{"model": "class-conditioned image diffusion model", "dataset": "cartoon faces", "train_examples": 50862, "image_size": 32, "horizontal_flip": false, "conditioning": "class", "arch": "uvit", "objective": "epsilon", "cond_dim": 256, "targets": ["hair"], "num_classes": 7, "cond_dropout": 0.1, "norm": "layernorm_no_bias", "norm_position": "pre", "hidden_act": "swiglu", "mlp_ratio": 2, "head_dim": 32, "fused_qkv": false, "qk_norm": false, "parallel_block": false, "inner_norm": false, "moe": "expert_choice", "drop_path": 0.15, "num_experts": 64, "moe_every": 2, "expert_mlp_ratio": 1, "experts_per_token": 2, "shared_expert": true, "patch_size": [4, 4], "layers": 8, "width": 192, "positions": "rope", "residual_init": "none", "optimizer": "ademamix", "learning_rate": 0.0007, "beta1": 0.9, "beta2": 0.99, "eps": 1e-10, "beta3": 0.999, "alpha": 2, "max_grad_norm": 5.0, "max_steps": 7700, "batch_size": 128, "epochs": 19.4, "lr_schedule": "cosine", "final_lr_fraction": 0, "warmup_steps": 1540, "weight_decay": 0.2}
Rows from block 3 of a small class-conditioned image diffusion model, named by matrix and row number. Rows with one number within an expert belong to one neuron, the router's apart. Each number is 500 + 40 x the weight over its row's rms, rounded and kept within 0 to 999. All counts start at 0. Numbers have three digits each.
After each expert's rows are labels from the 100 images, of 14976 (inputs lightly noised), where the router gives the expert most weight on average: "peak on" is the class under the peak. Only what is clearly more common there than usual is listed. The data: cartoon faces.
# router: router (model.blocks.3.mlp.router.weight, 64x192), inputs 96-143
# gate: expert gate (model.blocks.3.mlp.gate, 64x192x192), inputs 96-143
# up: expert up (model.blocks.3.mlp.up, 64x192x192), inputs 96-143
# down: expert down (model.blocks.3.mlp.down, 64x192x192, transposed), outputs 96-143

# expert 36
router.36:518452430448494520564513572526521505465511471461479502540480515419479483555424571518573472455482460454519487484465536562506446514432459538440550
gate.0:485478473500475493536519512478461512430447518538484453497493447493415535538489532550513496514481490493527589538440451499553534505473525527495468
up.0:440524520514478462521551533492537538473539490542532534434506495471485578553466508486482571547511501510479501462495490572557503446440550477482469
down.0:490570477482541454425516479483475513550508510590498479575474456475493457457528470504505480498488500484505560481463547487515439499615544525504558
gate.1:438471478489511553489463530448482507510475464483426505479504511485453493510541564536589475495511486517480493548462507583433493519417533433503531
up.1:494470463540489528469470539459538517484487466505452510444477498506386497462494562544633475499551508475453486554443546538440478469441449545502556
down.1:501429501486474440491556517515518466504468536468444529467524515486494466404506440548513534410531506508462475479559509492494530493522475490499438
gate.2:455481561483405546509483450513449437474478546512499511531542471517513464414548569448523446519446494551504587489474408454522537495458520485474534
up.2:496553480459516510471436504545497494564454549481486481510513409487483461481505549504499406438482540492493511520474507514472549560438503502494518
down.2:427550484455564522470544399464474477515499519493518486494482486483516478528512481469492473435494568386522560506486540457496522532576528505468544
gate.3:427512492529482506554467488503546491440540447489505460425458559485532436462469447513534545470409507545488476527510561506453440525478489477501464
up.3:483459521494587491546522539513534470490535518505488560450491466586539509529499510455563605485496517546519542461503505441506514509490510455566519
down.3:502486539524480479464535473477458456490475481468509424580515543447507489485535502471471512550479536528479488541496562590566516469508433469510517
peak on: clothes

# expert 59
router.59:485507501499459455412466456533531536574545459504456498568605481458563498505451452507450384485469520487476540558500530451554504406523560531460460
gate.0:553542467525508455580520473478496505514501446524469519583486572509550505465502464519487519514433509474483528465462452498533438526470517485516478
up.0:451491513504560516505460492429560462428473475563480527477563557514521472532547509479526522458472495461461455514479497462464562644476483510548496
down.0:515493486457485504449557546507410492525518465569475526485511483498498520554430526512487447447520466524486594478455519431534463453449596507502443
gate.1:485538549486521482477369540506520565494464425484549531489469519484412469466490524491463500471475519457575501462503547494520495509516562497507520
up.1:498517490497447572443531537496487542484496474565510470572539566513519463485484545552493520421503501563529469547537534513474531543470522490436534
down.1:576502564464495472493500501539498464504512536519493504503524513515500477471510436472519513471516529521456490523510447470529564492487488484489483
gate.2:584501445549516505437511488495498490495462579537479500430543503522531433444467440592485540506427526404593517566501448455463527492532498474485518
up.2:459495506468553539520498548457439539521487498608480477459446441493500505554460445571495558578443552470425570591513546527502523488561417461553501
down.2:511459492478528441496536504518575487525524449477464477483466525483544543501420541467477532501538506519530445495494463528482526565575531520512512
gate.3:442576437468494521574505527509562500522488485423471461525504584533477519581492520534566519553542524571444479459513500479543559482496497501555529
up.3:561451553494392522521443500440459563503493413515491528533512570469565487492498518459476519524458499552526458505479494556435550479489607461505528
down.3:468554464516512442460472487519517452494479481475496496522504533533524541480451498576512475478519472540444442549414466491493491470454471478477514
peak on: backdrop

# expert 10
router.10:493432472418503482595486503502499514431497487466451515525518474469535414506441587508542465574561480538479466532475497579517491518500467528479503
gate.0:540460518491553470489498541451541581445539521528579457506471537448482518554524520503454548492520517465506460466602526495523475501530421482562465
up.0:477461543449464538474489462501537544459528576559577490508466489457417562543539508471447475506517468482529539519540480558495515469478521564459504
down.0:482456526501486441468457439460471490468530530524447510517466569539506535535512484533480513468490580514464538510536555566520556427497517536462478
gate.1:539462487495433456533447452486513511549575562518520591422509485449570509503540563496403465596490510476547495463526460567608579471429509505454481
up.1:542557481513427514493508484497482510558513500450439507482545458554483512546480552556461440513432426505497538546446442456506491545494533504469474
down.1:529503475463570511528536482576595527472501568443510526553538473492477543466510521507510488516415438503458554476534491439542474523519466544522500
gate.2:468467539477514517469469465567550542451554523544552548460513542485535517465571465446485569510510509545511480421577493538511512434449504466543541
up.2:518599461525482528527542517468460463555481453423431460543520480533438492510433520535531454481486469488495521582432487440461480515537517518462480
down.2:573490440433495429557443502389419479470530537522476478488538492505509486580523501501478540505493489480532505488438501493443556468513521451455465
gate.3:522595455509491510541514536482453453524455458423472435520523490570500462484454503558519446492464478472496520516428469435459461540550520497493517
up.3:481558473469465537520496482469490485486489433493455461539529456529548425510479444525511419499456484472519526488456485502504498526575518498511546
down.3:452460517509534432470507481455489460494522445497420491502502487479491437486483507473471527522617503478517492478449519526464543463527556463503462
peak on: hair

# expert 43
router.43:471551476575515435517435484448448522521497519507457555491513462471487601522539470555409506541496499480503493514508475484451512560531490494540457
gate.0:491542519497533555438445587527478466494495469481472545488460535398514501572555506527513508511519613544525481536456449464498498511441510478570511
up.0:528586538493542576527469551480477509478523488414420481475405509468502552526536545515502541524468574503548521505482530554494564520493447474500484
down.0:580433488512536533502479466490553606451478484489494484440489492545547476501476476508519509532503448621521559561481510493441521519414512533503483
gate.1:560475471535568489558522503499478431500463524502541517540481476547544506607533524452536477466522569535434427476426533418533451496514504503569529
up.1:481507470527420536461424531468516481469513462575521511495618514507493498495553472448478493520472406506541479524497481541481470523479455523496471
down.1:555436493536514530514494455466515504440513556500494483460563482465503549525515499530550493535462499481545469522512479535519507505478510549430513
gate.2:449528548502527487562511557535569525423468491556482549459469449550457513499460521472529550599454483462509487506490490409561461421436502435500480
up.2:448514542519472520596510499408489544393445449526460522473505436520523538504517499522506525476437511477533542512440548553464528495501479474511496
down.2:569508450541518505530415466572513600535570457518495489519394476482521432533474478474481517463522513439531530499468481499480480545515449591513483
gate.3:548467474505388504579545552435537530428499490534514555473458495461477480510494510438501524591506544425463523483494571516524412497510582414464542
up.3:439541513555509483528479576477549500477506433474499485557454576508480551493487469537452542496472428483477511499496493538509523558499511439468543
down.3:532525479521497484501543405493522495544496490515471434554460430491483536481504483465459518440512509489501483527422577405486473466523510524459434
peak on: skin

# expert 6
router.6:522478514427508546525498540501568490443463459525525522526443589460467523501543541588518520453519547519453515439539509537475535541497566456483529
gate.0:509547523521479521499501476398504563479515545490514443541479547556457543516458495468484557502423482458521441505515494469468463537541510381498469
up.0:476528477515521491478463564505513529433456507439490473530465517536455497462489466543579524490479530495532506500498483499454481562496490437432529
down.0:487529503504442482468563483546460511520483507538517498514518490462553436558449503474536542424471473467438490510473528443557599519552402454477421
gate.1:476532539426492415520543443467509519519610487444482497562518536463488504472492575536442457521491507486554399475518452528471467501547493468596456
up.1:511531569477459480494528513521509515457426492454446449457480481534463489506484521491482467425442428427485524521463491520505507500559435500443528
down.1:469508464472504487408540516560550455515566431554545456452518475542488535563519484549514532565503454507495454452457501553521489497561458503486410
gate.2:516466475520437513418576505488454482493555461481509450544511485510503448529450428530519527587499413542477492531537497494538439532538457444557459
up.2:511531445491530427487495450524421441493565516430504540457437512537533491502458537479541534432420391438500561615507459477525453551566521527425552
down.2:512539461539527585555510516574476446513483497522569426466475503511522438470523507429456517431531501457515533496495599537480452521509464491554522
gate.3:512440435503466532505478425543484505466533563467507560530521487532522507488492437454502544510479537513531531474501461464536462551535431561497453
up.3:515491568512481514545452542503435500495484553473486527494510487538625535491498520490505580477560482495558505443458454501483487522499508503465505
down.3:454511515518455484481529446481463522480549470502462498462510517486481534460435561515429480443480535525490502508537515467558490485472518529533516
peak on: hair

# expert 45
router.45:487490536462490532455513473531448411537489476447471449481572454472467432515469550545499458464524548529459482549444508544529537477532488506478465
gate.0:477496434467523570567475471535507478503478497546493536526474452424492518417483551472563512546475508439511534444413497506509572540513508464568479
up.0:511531540547454437394496537449468548511491508483519469447548536488478523571482485508460482414543474544465509553568467423542489428516475577400517
down.0:509490521495517476455501534555496475469502543533466484460525430564431477517505534400556534514501518473506522415504503545530528546526461544525509
gate.1:483519525490494572493526504436512539470513499507544517559525501467558490451514513435518493430486510419570513490526522565578442478502450507558548
up.1:502490432493523449481456474498455473531600524440521518520488544519496563536540511560519527464455442521518468463426453502579437523450511516476519
down.1:507526465520448569476459535514598582506528507525450555431482498506489514483513527484465461528509534505490490462478425518469485480491588476509448
gate.2:555453563491522551495460508528511502468417569556432578511527556435487545374528477535481544518495508461569513521473508470426441507521519500540492
up.2:501453595487506504487428508568506510451445642512454586503508522409559556423471512506464522494454468457492511469420521501483497545513527497498477
down.2:540475526505453579509523439368552520530485487473473528464435466498518506455486525539497477478467453496486487508458493499424525418505489502541415
gate.3:362500486550515529443452474451477471492553494500501538471566453385537506483450473461558438478546503502519530521570570539481586463541454527477509
up.3:556496552471545534530441475383540530505542540479554489556424597500431529512517447479510530462462471460537588527572491460449437490457565460495558
down.3:510426503534498443448415498491554516569526480469550513580527498554509507457513487498549513525514475542459501593525464420492468473503461488526484
peak on: backdrop

# expert 42
router.42:490553512510501518456530516490455481500562458515494524503548467452505462478461519562507474480550515558452502539451460516548510413516564502547507
gate.0:518544418498587477513545526536494584516504427473516538490487471499604472474516513466459512551482497527509484471451480537431461479556488482576497
up.0:493523487485541481485510377504569537518535512494510532443496514502529484472466426469477499475489416501565482516531492465477507512536473475536530
down.0:513472519455490452536469512508534498621433551501479525523525465442552591451482506530496508501538542506541468354463532527521460485550496473553462
gate.1:443531592560486533543448517533496478498481499518522444482474528521401643501507485538511560528479535509462532564479491462455492497523516454551493
up.1:539491576593498449511510485492501484551518471476467475560468526515588546466571489488510509450441499538501547518473488453544448511479516445493478
down.1:405452491466481446481393496534510446525508533486486495514535487452441481483437473448554527565527497464526454540529536557500462545538565511525544
gate.2:500478574468502588468425483440475452528530588547567508557552421428518487506455502438453526480489558473583470522519557527513543449452494496467512
up.2:441435461539484504529562492506541507466562506537520561500519525438541515505554466480452576566501511516502500507603517529475463555455518463567490
down.2:529558510482461504536579461539468520580469529539507488490543494512479504568490556469460581472455516493543487525483493486519525476523459446514476
gate.3:525483505486487547603529461541504548411508513571513576514447483524504490454535486505553519546492544426510557471442494505496558570493519474518485
up.3:482451514520541492492505522474538477511517533440565447385527509522500558500482512458465533470503510479539515504601480493467440501475519475474531
down.3:458555406514502469485533606472517511430504520532555545463458528548442513490504498525555454510521492479440569490509531571577555526510515504504516
peak on: backdrop

# expert 35
router.35:453479539512474453457485436538552470475515409539441529540551519524497478466458494518522513522519595581447522520481555490526498455459571488555539
gate.0:532526466503502501491404513480503510481551512554531541598557480460437601505471515549481514428512515517470481464464534490472478534522506496523511
up.0:468506467561470459435530547486531539474450577494486536482418466502427449537530430469447525437595503437424447477557540492554493447513473428479547
down.0:498510497464497526535581539535468485492532435538483436534502510503500484457520453507520534452457419481480484541511473512414463569459561436463575
gate.1:502468488524525423469535532501466493535512485494516512476503556571443479527547544544451476514595469547488494547520424525487605527474500558515445
up.1:605537527431415541438501469558507537540500554522510507517486429499605510492485494460423466453486471463479463504528480551533476487556456540466521
down.1:487501464591517461447467524529491425488491508547476469550502502487518495469471515502499540512464460557561465495440457435445459527474539483494414
gate.2:512522510430474518485491509542495496454425478527420509573470462510583550469486526445525495492534489519451587546482461480499538501455489504485486
up.2:493505476544580494486512563425485489515551459463510497418611568505466482523459505530493534491466510494568461488473481549463461516493490485449460
down.2:474520521541508497579523505483538517490522553456467511506546491465540488552534535593473466484478503520467586464433491425484561466487552494485447
gate.3:509488433467529497515484459553490511512538453484545531534568431455501490515499512498521497495493480487542443480463426505431505486582460530495519
up.3:554504481539489513443543559469586507512463571519499448458491510508513543560583490473519472513516422514470506547520475472509542498521437506459486
down.3:538513474551484505493545507506481446506497475508516523589565548504499552496527511480481517502476464568546484506533496542531410434508515429469480
peak on: backdrop